{
  "model": "image embedding model",
  "dataset": "single toy objects rendered from many sides on busy backdrops",
  "image_size": 64,
  "horizontal_flip": true,
  "norm_position": "pre",
  "conv_stem": true,
  "residual_init": "none",
  "beta2": 0.99,
  "eps": 1e-08,
  "precondition_frequency": 32,
  "ema_decay": 0.999,
  "final_lr_fraction": 0,
  "weight_decay": 0.07
}
Rows from block 2 of a small image embedding model, named by matrix and row number. Rows with one number belong to one neuron. Each number is 128 + 32 x the weight over its row's rms, rounded and kept within 0 to 255. All counts start at 0. Numbers have three digits each. After the name is the row's rms in percent of the matrix's.
After each neuron's rows are labels from the 100 images, of 14848, where the neuron reaches its highest value: "top examples" is what is common among them. Only what is clearly more common there than usual is listed. The data: single toy objects rendered from many sides on busy backdrops.
# fc1: MLP up (model.blocks.2.mlp.fc1.weight, 1280x320), inputs 107-213
# fc2: MLP down (model.blocks.2.mlp.fc2.weight, 320x1280, transposed), outputs 107-213

fc1.107 099:126096145122131145143111128105148130162177151181109118087102195172076114105141180187097056129139110099129135173128111138111157153158139121133167185175162110122118140032128178115149185125101122102153184161117146129118146140106151073126156116127120122135057094136131141122125146134144102130159183133187135156146130130164119
fc2.107 094:128089092103119113138150128140150157074122134078095104134131163089133073136154136168054152140159139159143132077135197188127127092120093112112143122054132107100126108097155138136095153104110150160143153142173131144109149125140136110136133145119127170109145130135127115026131142132157113096100115135068161148113166124102122
top examples: grey

fc1.359 100:121162125108169102127136096096121114130175133156116163154111088148131134158142187104088135131158104057190159141107124139211125131145139191110122139115139084152122137136144178109137136113153074115147123110221135180156076144154124133182137088119128132212131169142112117102138157113105170167072096156077116071090138113104070
fc2.359 102:074089124151162158096143136191106147099131144153110173107153129117137160113098145128076070139082104117108127086049109141143122105113142132132141103138093160116127135141151134115142140131144125112141145145107099180153125152096111142087041128133146082172081173127150105127119134162078133108139123165164149193093149112083110
top examples: glossy; level

fc1.762 109:175129140176142120127093175116087147136127134146148071110047193137137160159169127146124131172102112109133138179128124122164177098192117110128114110135073130117155133163138179078075138104070160094159118136107157090104163158102150079089101076098174131139106194151201178141130160078095136148189174182116116193164101119128099
fc2.762 105:157161128171130120132159071112118142058129132092060114128142128161183137112178134129135170135138168136156142153121138123141090117120108090101123107144140142102160129122151158110101137104178163119137124140143145100192177101129142078116134151088150104102146138074065148157129131123162158164167110151151132115165129131120116
top examples: grey; checkered

fc1.552 095:049176133088115126177138092122099077155141127131064126141160100119184149104109095076178103115124117217143139144062131122153073143126123141064171122074144121185044138109130114054149170153075162120182160127176149102154149125187199102177181153148085151082128186114063142071107128161160132083136129090105108128055109104112129
fc2.552 107:127113141104109144125105136255075200120140148114089056157099164134107136103107152131141082100139107106157128099125140083189076089113128151172102156031113071129132155131111069163110174137151154102116132119086097202142139090108114135130117137126142078138107158128180105150140108042144140126096139209125179180101171127174119
top examples: metallic

fc1.723 093:106102142113117125059135069126101068103145141095129241126167161115176114204106156096120156148141154070153068086133110164149152152121169119137113124105087106122136198121158115118148148171211112086110159077152103090142135156157143136145145106156126078123136167043181091124145119163167172119146087156185098121161178147175108
fc2.723 092:118088116150102124102145088101123175164155140063139136119114117153170147090112122091145105123081089141152090082086106132107089161166175118160126129134129122131092131167124149141135088240124119124049218149085138165070100088088106127161137080131128120129129113105086116133090128113088113114129161165147130173075112135146114
top examples: metallic

fc1.707 105:133175132137085115035152154095119104086096049146131036138098132095107096097084137138068131108122118146114091126069143161153164130138176134134143134158085105185158111096119169108155167128133052190129197168112136114149119156073131083146170109104114156147133177163056166094100092117199161133176159133139128151152138133122144
fc2.707 097:130089126093137105134164096095138112137098110183165206198123131145146163135158146189237130118162115109138093179115156096121127133150108160098156127133097115136097184197139143156133086182083185184124168125161169216142145142103080140098194163132127114085126094122107150117142122190104119125096165149131119131161127143128105
top examples: metallic

fc1.392 104:133163139149147068103069177119075129132085154145145138101130121126124083122083130096081089172117168140106086147150121122177127135148034148098104205107111148103140106126131117136126189120115147077063134128133120130097116115080082087214152115127136173122140153147087178109175133094120064073131134128131108133110152144125128
fc2.392 100:156114116172204126067218157135113140165118164066144226153209141103170126120033132109134127130076098118069095124171105135115172123155051112127132187181123120089208121072107131164114110137150143208130100104076157132151121161194141118062136169171121132178127137180120135118127144080107108168096162122143099094131105126127140
top examples: grey

fc1.466 100:135106109120109131164144148115164118079120135155086130095130118160130139141147131100128123122150065131106147111099070166110150067135189154162133107134090130113151121112106125116247147201133105139093106173212162148136121188135138159191121098195124078134098126123143123139117144175120118207155134123104118069124152115191091
fc2.466 101:092143105131113137120108112154133085113148120233139160102094107176140137184121115136150124131166145167094137104173168133103120108134131152154125098119059151129093083123153115119139142172054120115138167106118150177156143109140136067123178108088150163074102139067127136067185132156086111144060130155111127112163103135132180
top examples: metallic; hammer

fc1.765 105:107128111121134099048126141064131095157116107198127255103124197148133086088088094144167158128126142114119156096162143099111153126115109107157124148106198124100165092057129119127196084157126124109154087136151159065126096112175083142176095071147111170131138108154145120151106122135178121067141134121140162132119109118131151
fc2.765 096:079108146147153130138121134096130076181108110122052131133149140114135083098008104168120148155108133173146124121123133139163126144154152151104143174116155130188123095127148135136111141130124092104101111102149089128121159128188117100151057121121172137187087134115136126170123085140129124134101116100184122084152139150140127
top examples: metallic; snowman

fc1.363 095:075155153110069150186117196154110082142120127149125134151175099040104131083133145138155143134092108148134156120039153138158132109113089149123115103092092114131127106106075160139208149137120103154125087168168141148141187173159115174152142129176141055126138189145034177093099123131103147125104164190134108113109121154119128
fc2.363 090:097163163162099116081111097119159165130088173132063138134122155132158140116119124181072122077129116145156136156127148165107129167127119130140132190077134128140087164057173083126106143139110148113107188157123110090107217116135058194149149138183068074110112104102133155141160125094157112139101121118097123123095137178165128
top examples: metallic

fc1.78 103:065122097129092140154116181113140114133104124100149128130152104222116165129159115125164113162148097107160128100101156122159122110147161164156151123153089199089108099123163120097072186120166127122111179085162113072072097108115132143085099100085107101132205102130087165118107116129141131090101149093119150168243124066136128
fc2.78 096:112128084060150148134126111121129099076129122066126126102124145104197135134100161149129103143126109117152129085157128088170142134136116121118048107145131049182127144129125127103114115083142109142120145129105131166135121132104096162142161115174099080125139170160136122083126086117136108105136122117130181146170126132183080
top examples: glossy